config = dict(
    arch='swin',
    model='self-supervised image encoder',
    dataset='rendered dice on a table',
    train_examples=145000,
    image_size=32,
    crop_scale_min=0.3,
    horizontal_flip=True,
    translate=0.12,
    color_jitter=0.6,
    method='vicreg',
    norm='layernorm',
    norm_position='pre',
    hidden_act='gelu',
    mlp_ratio=2,
    head_dim=64,
    fused_qkv=True,
    bias='all',
    qk_norm=True,
    parallel_block=False,
    inner_norm=False,
    patch_size=[2, 2],
    depths=[2, 5, 5],
    widths=[48, 96, 192],
    projector_hidden=512,
    projector_out=512,
    projector_hidden_layers=1,
    init='torch_default',
    residual_init='none',
    optimizer='soap',
    beta2=0.99,
    learning_rate=0.0034,
    beta1=0.95,
    shampoo_beta=0.99,
    eps=1e-08,
    precondition_frequency=32,
    max_precond_dim=1536,
    one_sided=False,
    adamw_lr_other_params=0.0012,
    max_steps=4600,
    batch_size=128,
    epochs=4.1,
    lr_schedule='wsd',
    decay_fraction=0.4,
    final_lr_fraction=0,
    warmup_steps=90,
    weight_decay=0.1,
    adamw_weight_decay_other_params=0.05,
)
Rows from block 4 of a small self-supervised image encoder, named by matrix and row number. Rows with one number belong to one neuron. Each number is 200 + 30 x the weight over its row's rms, rounded and kept within 0 to 999. All counts start at 0.
Before each neuron's rows are labels from the 100 images, of 14976, where the neuron reaches its highest value: "peak on" is the class under the peak; "colour at peak" is the nearest of a few named colours to the mean colour under the peak. Only what is clearly more common there than usual is listed. The data: rendered dice on a table. In brackets: how many of the 100, against the usual share in percent.
# fc1: MLP up (model.blocks.4.mlp.fc1.weight, 192x96), inputs 48-95
# fc2: MLP down (model.blocks.4.mlp.fc2.weight, 96x192, transposed), outputs 48-95

peak on: die with five on top (25 vs 2.4)
colour at peak: grey (68 vs 17.1)
fc1.170,238,240,196,216,151,211,252,220,128,168,187,221,236,174,188,237,154,186,193,231,182,194,225,153,242,157,222,198,158,188,271,186,236,181,182,206,228,192,195,185,177,156,191,248,222,201,175,210
fc2.170,230,176,151,188,221,187,214,195,227,235,203,186,204,206,186,190,222,209,165,181,165,175,212,257,193,244,208,250,210,259,177,218,180,202,240,205,142,144,169,228,196,208,202,189,195,185,197,232

peak on: die with five on top (25 vs 2.4)
colour at peak: purple (42 vs 3.6)
fc1.105,200,173,110,150,229,163,247,212,148,203,241,167,196,212,211,240,167,170,195,174,183,195,256,187,201,167,181,182,222,226,173,208,231,231,198,211,263,178,168,214,241,205,223,174,186,210,205,204
fc2.105,197,242,158,251,211,204,148,144,168,222,147,227,153,129,219,191,213,256,196,241,170,199,149,197,160,218,207,261,211,209,226,183,153,224,207,215,191,202,209,171,205,187,206,237,213,247,184,250

peak on: die with two on top (37 vs 2.4); die with four on top (26 vs 2.4)
colour at peak: white (51 vs 2.8)
fc1.33,229,218,185,189,245,231,235,186,150,162,196,249,182,172,187,202,227,161,162,195,235,236,153,156,211,182,150,230,160,237,209,209,161,249,199,183,192,139,153,253,173,224,240,208,197,232,201,259
fc2.33,239,123,166,200,198,193,206,177,277,191,196,193,252,187,223,162,199,219,227,248,177,209,210,222,202,251,218,174,217,232,184,194,250,197,186,192,216,228,185,195,187,210,197,175,208,161,206,229

peak on: die with four on top (26 vs 2.4)
colour at peak: brown (79 vs 28.9)
fc1.36,195,205,202,143,181,208,216,213,239,184,225,171,231,261,189,225,197,178,232,199,171,191,194,156,248,216,218,184,169,236,251,181,166,209,166,261,182,166,185,187,219,146,210,158,254,181,206,272
fc2.36,236,185,225,279,239,177,207,212,260,214,181,144,206,230,174,193,251,192,257,233,154,147,201,253,133,183,230,240,176,190,146,200,218,205,222,184,237,193,222,183,211,166,226,236,193,177,197,183

peak on: die with two on top (31 vs 2.4)
colour at peak: white (44 vs 2.8)
fc1.125,208,218,166,183,232,186,239,233,132,167,193,189,238,168,179,212,213,156,161,209,187,185,170,203,182,171,185,230,184,202,228,237,209,174,195,152,263,198,198,255,194,215,197,219,171,237,251,217
fc2.125,196,182,221,218,202,194,246,166,207,207,146,203,176,172,181,156,176,177,264,186,202,178,209,233,213,191,192,206,180,218,186,166,174,187,222,215,166,209,220,170,228,173,182,224,204,212,185,205

peak on: die with five on top (30 vs 2.4); die with six on top (27 vs 2.4)
colour at peak: green (57 vs 8.1)
fc1.94,232,222,189,206,172,237,199,215,234,189,182,192,198,205,225,240,176,190,172,175,167,173,192,246,185,245,128,180,181,193,200,187,194,209,235,176,193,233,230,198,195,167,249,187,227,204,288,228
fc2.94,168,242,197,202,152,202,209,174,276,229,237,204,183,204,190,198,189,220,178,196,223,202,162,227,241,163,171,196,173,147,181,167,233,235,198,180,188,246,219,220,204,177,186,193,234,190,117,247

peak on: die with four on top (28 vs 2.4)
colour at peak: brown (60 vs 28.9)
fc1.157,180,197,175,191,202,196,235,166,187,161,272,175,175,200,235,233,211,196,199,185,246,200,184,158,215,210,169,214,229,174,195,196,203,235,207,159,175,143,213,241,230,232,165,195,232,237,197,276
fc2.157,242,173,190,243,177,208,233,114,143,232,208,203,174,159,240,185,166,224,186,198,199,207,175,187,154,204,241,228,198,219,212,226,202,181,198,204,211,166,163,198,188,225,182,163,188,193,265,226

peak on: die with five on top (29 vs 2.4); die with three on top (25 vs 2.4)
colour at peak: blue (69 vs 6.2)
fc1.137,202,202,176,221,170,130,240,194,203,214,210,215,207,195,182,251,182,159,242,187,239,166,194,183,196,222,172,251,236,242,172,236,223,195,173,220,141,174,163,219,223,185,164,190,187,221,208,231
fc2.137,197,185,219,155,186,239,175,203,266,215,207,213,164,149,222,217,249,259,190,193,118,201,208,229,214,179,160,147,208,188,191,121,218,210,211,209,215,193,237,180,174,161,208,191,219,199,203,216

peak on: die with four on top (26 vs 2.4)
colour at peak: pink (27 vs 7.4); white (26 vs 2.8)
fc1.121,191,227,228,232,236,182,178,194,232,195,190,186,200,231,212,223,169,221,186,152,163,202,165,191,172,195,245,200,151,237,199,217,214,197,192,155,258,185,208,243,219,152,187,251,152,111,250,189
fc2.121,162,163,197,223,207,194,212,224,159,203,248,193,227,184,225,171,175,197,172,247,226,182,217,145,213,206,185,239,176,203,220,156,203,252,180,140,172,211,186,225,179,207,216,184,229,235,158,221

peak on: die with two on top (27 vs 2.4); die with one on top (25 vs 2.4)
colour at peak: grey (62 vs 17.1)
fc1.73,273,226,166,200,263,201,208,245,157,189,200,256,218,228,201,207,210,210,214,192,198,209,156,145,203,178,238,192,190,209,283,218,195,165,212,191,162,188,162,237,158,255,185,201,174,218,198,194
fc2.73,203,182,184,196,245,168,173,198,256,225,155,214,193,108,250,188,198,216,186,235,179,184,199,246,173,228,148,234,217,190,206,170,221,231,218,194,189,180,222,196,185,157,242,163,215,172,261,133

peak on: die with one on top (29 vs 2.4); die with two on top (28 vs 2.4)
colour at peak: purple (94 vs 3.6)
fc1.174,218,234,215,193,179,193,198,201,189,184,210,206,235,219,265,215,234,143,166,203,228,191,204,240,169,233,196,154,172,210,256,176,235,184,198,178,254,236,115,210,161,194,234,188,209,209,203,179
fc2.174,186,261,192,180,243,209,204,201,265,220,158,173,237,156,212,155,189,238,252,159,164,190,245,250,167,201,236,225,202,216,177,217,177,234,153,146,224,200,228,164,187,191,163,212,214,192,182,182

peak on: die with two on top (35 vs 2.4)
colour at peak: red (27 vs 4.1)
fc1.77,206,197,190,203,183,148,176,212,202,183,190,185,238,188,186,203,183,202,199,165,191,158,224,167,203,192,209,173,199,174,179,186,148,160,223,187,211,212,174,163,244,206,183,196,230,191,192,251
fc2.77,232,225,161,168,198,214,206,179,194,246,225,183,185,165,191,218,232,206,180,189,176,173,183,182,166,175,153,266,183,208,150,215,229,214,155,219,153,202,180,238,192,232,183,195,203,177,201,211

peak on: die with five on top (38 vs 2.4)
colour at peak: orange (45 vs 3.1)
fc1.110,239,206,215,217,167,161,226,161,188,135,217,201,208,212,186,209,169,196,221,188,255,203,166,192,200,279,163,135,210,242,193,217,215,201,205,200,194,232,200,167,234,200,235,241,177,213,205,152
fc2.110,157,212,256,220,193,192,173,185,246,207,178,203,207,230,187,193,236,207,176,140,231,195,163,225,162,226,123,211,157,210,172,208,152,194,211,177,273,208,189,207,201,203,214,155,197,195,166,179

peak on: die with two on top (46 vs 2.4)
colour at peak: red (46 vs 4.1); yellow (41 vs 1.7)
fc1.106,224,195,192,176,168,182,170,176,272,212,187,211,225,173,172,224,237,176,187,161,215,209,209,226,210,189,231,234,196,260,212,198,188,207,151,146,184,225,226,231,229,166,199,169,203,254,195,155
fc2.106,166,134,185,225,180,172,227,179,201,174,201,172,223,219,208,213,171,173,185,211,186,233,199,184,217,211,188,234,179,157,170,272,165,215,194,217,192,169,191,198,195,226,173,220,178,211,218,170

peak on: die with one on top (26 vs 2.4)
colour at peak: green (28 vs 8.1)
fc1.18,155,207,212,210,193,240,185,168,135,182,196,201,172,224,242,199,163,201,201,187,194,219,122,195,234,230,217,163,186,146,185,205,202,202,231,167,223,199,212,231,219,241,238,196,186,217,173,177
fc2.18,252,238,201,176,218,163,194,243,190,187,147,168,239,160,182,172,270,212,169,133,123,163,185,199,185,139,167,259,226,192,166,148,219,219,228,221,152,178,186,237,150,190,168,199,188,171,200,171

peak on: die with one on top (27 vs 2.4)
colour at peak: purple (94 vs 3.6)
fc1.104,160,245,265,173,223,191,172,167,191,197,175,176,233,237,238,174,205,158,242,172,212,157,193,168,232,215,209,201,156,216,194,204,179,147,148,146,148,167,204,225,166,235,191,199,224,190,151,213
fc2.104,206,207,202,139,201,247,217,217,222,223,216,215,192,229,166,220,167,185,189,198,206,236,237,153,199,218,167,232,236,198,227,205,192,220,249,199,205,175,163,165,221,201,164,226,196,226,246,186

peak on: die with one on top (31 vs 2.4); die with two on top (26 vs 2.4)
colour at peak: cyan (52 vs 3.9); green (42 vs 8.1)
fc1.159,191,169,219,217,225,210,190,215,155,171,169,164,189,179,185,220,155,129,230,189,246,237,174,201,202,227,208,158,148,171,175,156,181,217,188,204,233,181,180,227,178,225,203,190,220,169,179,155
fc2.159,209,171,151,191,211,263,161,193,175,215,218,207,220,221,152,179,193,242,269,168,158,238,187,185,139,206,203,234,208,219,215,216,208,238,231,211,151,228,145,198,194,207,218,231,203,221,214,224

peak on: die with four on top (27 vs 2.4)
colour at peak: purple (38 vs 3.6); blue (32 vs 6.2)
fc1.126,158,192,155,170,147,184,178,179,220,245,201,178,208,236,222,237,232,150,208,219,195,193,233,203,169,233,147,234,232,224,203,231,185,233,187,166,177,231,188,189,142,220,211,183,227,165,224,202
fc2.126,173,208,218,214,284,237,184,255,205,170,216,205,200,175,159,176,206,217,223,158,200,191,175,213,209,187,288,186,220,134,198,170,190,184,213,205,200,243,194,177,167,210,239,205,195,158,191,207

peak on: die with five on top (26 vs 2.4)
colour at peak: purple (28 vs 3.6)
fc1.24,203,203,109,209,209,205,191,134,140,239,259,216,180,193,191,201,215,247,205,252,178,185,177,235,175,205,175,222,214,234,213,197,190,214,171,153,178,154,217,227,209,214,216,154,199,212,195,184
fc2.24,165,205,233,218,240,223,202,208,217,164,191,239,173,163,248,253,219,196,180,202,277,233,175,110,191,210,206,183,186,172,237,265,178,142,227,231,211,214,200,198,146,164,178,190,178,191,213,280

peak on: die with six on top (26 vs 2.4)
colour at peak: green (92 vs 8.1)
fc1.23,169,197,182,243,192,211,217,168,217,180,240,236,235,164,177,186,136,249,229,208,191,200,223,208,176,213,207,205,194,229,189,203,188,211,248,183,191,202,204,189,171,240,230,183,184,194,217,150
fc2.23,156,226,231,225,208,196,156,203,150,191,191,191,156,196,167,196,254,174,151,175,186,214,176,176,216,151,209,140,233,255,211,197,222,160,195,228,193,183,205,184,207,157,175,171,229,197,186,210

peak on: die with six on top (31 vs 2.4); die with five on top (25 vs 2.4)
colour at peak: grey (43 vs 17.1)
fc1.31,217,182,241,186,252,212,229,255,208,194,234,141,208,197,234,203,201,145,161,154,212,196,179,169,173,189,174,208,230,216,183,199,181,173,224,224,238,175,213,215,205,183,210,178,267,177,273,195
fc2.31,183,206,133,230,183,188,187,180,219,210,165,215,183,227,181,227,146,222,251,210,180,201,215,168,212,223,241,202,127,222,187,244,201,259,152,193,165,251,174,141,186,164,183,203,171,231,191,194

peak on: die with two on top (25 vs 2.4); die with one on top (25 vs 2.4)
colour at peak: orange (32 vs 3.1); red (27 vs 4.1)
fc1.143,175,160,123,243,180,226,218,174,222,215,182,157,235,173,198,236,178,161,131,218,221,208,193,194,217,207,194,262,197,156,195,194,222,171,170,171,236,215,195,189,221,161,197,169,204,195,261,221
fc2.143,270,219,227,139,186,171,190,217,233,191,234,232,193,249,188,203,257,197,211,157,197,224,190,159,216,185,187,200,221,261,208,202,214,231,188,204,158,208,217,223,225,210,161,262,161,193,136,164

peak on: die with two on top (28 vs 2.4)
colour at peak: yellow (75 vs 1.7)
fc1.17,158,197,209,207,189,168,123,180,217,208,211,203,249,208,158,232,270,167,175,191,241,260,186,195,139,202,207,180,155,251,191,183,174,201,239,224,247,216,114,235,212,169,192,177,228,251,229,201
fc2.17,222,213,150,179,219,182,271,215,171,197,185,168,175,173,205,163,119,225,167,178,202,181,203,191,259,200,177,209,214,192,200,197,263,228,178,208,143,222,250,215,164,228,203,203,176,156,182,213

peak on: die with five on top (29 vs 2.4); die with three on top (25 vs 2.4)
colour at peak: blue (98 vs 6.2)
fc1.141,195,201,182,139,187,176,218,217,182,186,192,195,169,196,207,163,235,175,194,188,200,186,164,208,197,202,208,199,257,172,226,232,199,243,185,211,209,158,200,189,209,252,202,211,189,190,184,128
fc2.141,201,203,198,221,209,206,211,187,217,265,248,177,179,192,178,213,226,208,162,222,233,229,183,214,182,226,222,175,213,154,211,200,225,145,220,148,191,222,144,236,272,241,193,173,218,246,215,174

peak on: die with two on top (55 vs 2.4)
colour at peak: yellow (100 vs 1.7)
fc1.144,216,197,204,249,223,225,183,158,217,211,176,195,190,216,171,209,175,228,159,181,174,205,215,169,170,157,231,211,218,186,216,179,123,186,173,185,215,262,194,207,253,185,228,147,169,186,217,199
fc2.144,146,259,187,137,171,214,213,169,223,197,189,172,207,204,185,181,200,215,211,180,230,209,182,254,153,170,179,159,216,235,116,279,215,205,156,186,254,202,230,254,191,246,145,227,204,205,168,235

peak on: die with one on top (26 vs 2.4)
colour at peak: red (74 vs 4.1)
fc1.123,213,218,145,207,145,222,210,211,232,252,180,244,208,225,198,137,235,218,169,142,225,196,220,196,211,209,173,187,235,214,220,189,182,208,245,178,237,226,172,157,192,166,254,221,210,238,167,154
fc2.123,236,248,183,184,202,194,258,212,235,211,192,221,247,168,222,207,233,155,242,258,165,145,228,223,178,185,197,172,238,233,169,177,235,263,151,176,204,210,254,227,200,187,192,209,230,216,152,196

peak on: die with two on top (29 vs 2.4); die with one on top (27 vs 2.4)
colour at peak: purple (40 vs 3.6)
fc1.127,207,252,170,265,164,198,181,172,184,131,216,182,154,190,204,170,208,157,177,189,190,225,178,235,168,167,176,208,154,247,249,211,194,167,184,207,198,236,168,189,117,217,164,205,215,221,220,204
fc2.127,213,166,207,164,209,170,257,233,161,192,166,252,232,179,211,195,228,202,183,221,224,218,213,166,226,178,191,139,234,197,200,251,196,250,165,179,219,179,207,252,218,161,179,197,226,182,159,179

peak on: die with five on top (29 vs 2.4)
colour at peak: brown (83 vs 28.9)
fc1.78,208,206,187,206,231,213,201,178,176,206,190,223,203,185,202,216,227,191,212,259,173,185,202,171,257,205,178,187,162,196,194,235,150,154,214,171,254,172,258,215,173,173,190,194,195,220,206,260
fc2.78,177,153,164,205,207,200,185,157,202,216,225,274,194,188,205,188,225,200,212,137,223,188,223,212,170,205,174,176,178,214,193,238,183,203,177,166,201,204,170,238,198,249,291,144,211,192,262,231

peak on: die with five on top (38 vs 2.4)
colour at peak: grey (48 vs 17.1)
fc1.12,181,204,223,198,192,226,271,191,197,206,175,162,225,157,177,247,163,245,184,178,168,208,183,171,213,173,205,192,173,270,204,195,271,188,203,228,215,225,207,187,171,196,227,212,152,206,243,200
fc2.12,212,239,242,254,214,195,216,205,245,218,234,248,213,156,184,241,169,208,238,198,245,224,178,259,193,244,193,256,193,211,189,217,194,202,233,200,198,172,187,196,237,240,172,211,204,141,245,228

peak on: die with one on top (31 vs 2.4)
colour at peak: blue (45 vs 6.2)
fc1.30,211,234,219,180,196,179,243,188,204,190,190,198,158,199,152,146,216,214,209,135,229,215,205,165,140,207,187,176,248,217,166,202,198,199,145,217,178,188,233,190,239,207,242,210,212,225,206,196
fc2.30,175,234,215,262,125,214,234,209,237,293,237,225,210,217,181,215,152,197,242,230,187,184,180,221,178,224,205,240,164,196,193,182,219,216,230,171,241,192,217,257,235,156,173,200,198,221,214,257

peak on: die with six on top (29 vs 2.4)
colour at peak: green (50 vs 8.1)
fc1.124,191,176,202,214,237,193,182,178,222,148,194,218,214,179,170,198,181,202,235,212,200,162,173,207,252,217,267,203,221,168,255,233,224,201,139,188,165,216,157,243,237,193,252,196,162,178,181,159
fc2.124,195,274,219,204,190,227,182,198,224,246,232,225,173,162,233,218,193,220,183,260,184,174,220,186,223,174,142,176,227,290,171,137,190,177,227,191,229,228,227,142,189,243,210,193,163,213,199,187

peak on: die with three on top (26 vs 2.4)
colour at peak: green (28 vs 8.1)
fc1.65,175,203,152,213,206,217,182,217,215,212,140,226,164,150,175,211,152,193,157,260,165,238,199,174,219,176,247,234,168,181,229,195,180,240,214,193,136,172,209,180,181,245,207,213,238,220,213,254
fc2.65,186,242,266,169,183,185,188,191,201,180,224,180,204,224,228,187,213,205,233,151,245,160,190,204,153,216,141,205,165,184,117,192,215,199,215,177,258,237,261,207,142,150,189,193,208,182,192,178

peak on: die with five on top (35 vs 2.4)
colour at peak: orange (40 vs 3.1)
fc1.100,230,232,220,234,192,163,183,214,247,210,197,191,201,168,252,153,134,250,192,191,255,153,175,203,221,228,163,172,149,253,224,206,238,182,231,210,158,194,145,189,178,153,199,214,163,196,188,237
fc2.100,160,213,203,227,279,251,205,224,169,146,204,202,229,171,131,212,230,164,211,198,208,166,217,172,190,246,189,239,206,209,167,175,172,229,219,175,193,186,183,237,221,230,184,136,221,218,159,171

peak on: die with two on top (25 vs 2.4)
colour at peak: purple (34 vs 3.6); green (25 vs 8.1)
fc1.66,240,201,149,173,244,157,172,224,242,204,160,187,235,211,245,240,192,236,214,157,219,167,194,251,226,170,147,197,214,201,231,177,190,234,228,231,156,207,213,195,245,127,168,224,203,282,219,150
fc2.66,165,177,259,168,191,253,192,113,177,176,229,239,119,195,215,174,210,178,224,201,170,231,215,193,186,219,246,260,152,222,196,185,175,185,175,153,203,178,226,200,180,280,192,214,233,133,194,229

peak on: die with two on top (43 vs 2.4); die with one on top (25 vs 2.4)
colour at peak: grey (48 vs 17.1); pink (31 vs 7.4)
fc1.46,162,246,217,209,180,253,235,218,199,181,247,239,185,197,208,235,187,202,187,194,203,222,186,255,210,229,135,200,204,225,230,216,191,234,173,215,203,143,193,239,191,177,165,215,165,226,206,245
fc2.46,231,144,216,243,184,197,191,202,210,186,205,140,289,181,201,194,208,194,208,267,235,177,157,187,183,210,204,233,225,253,179,220,216,208,191,214,151,198,167,235,209,238,188,191,235,228,169,180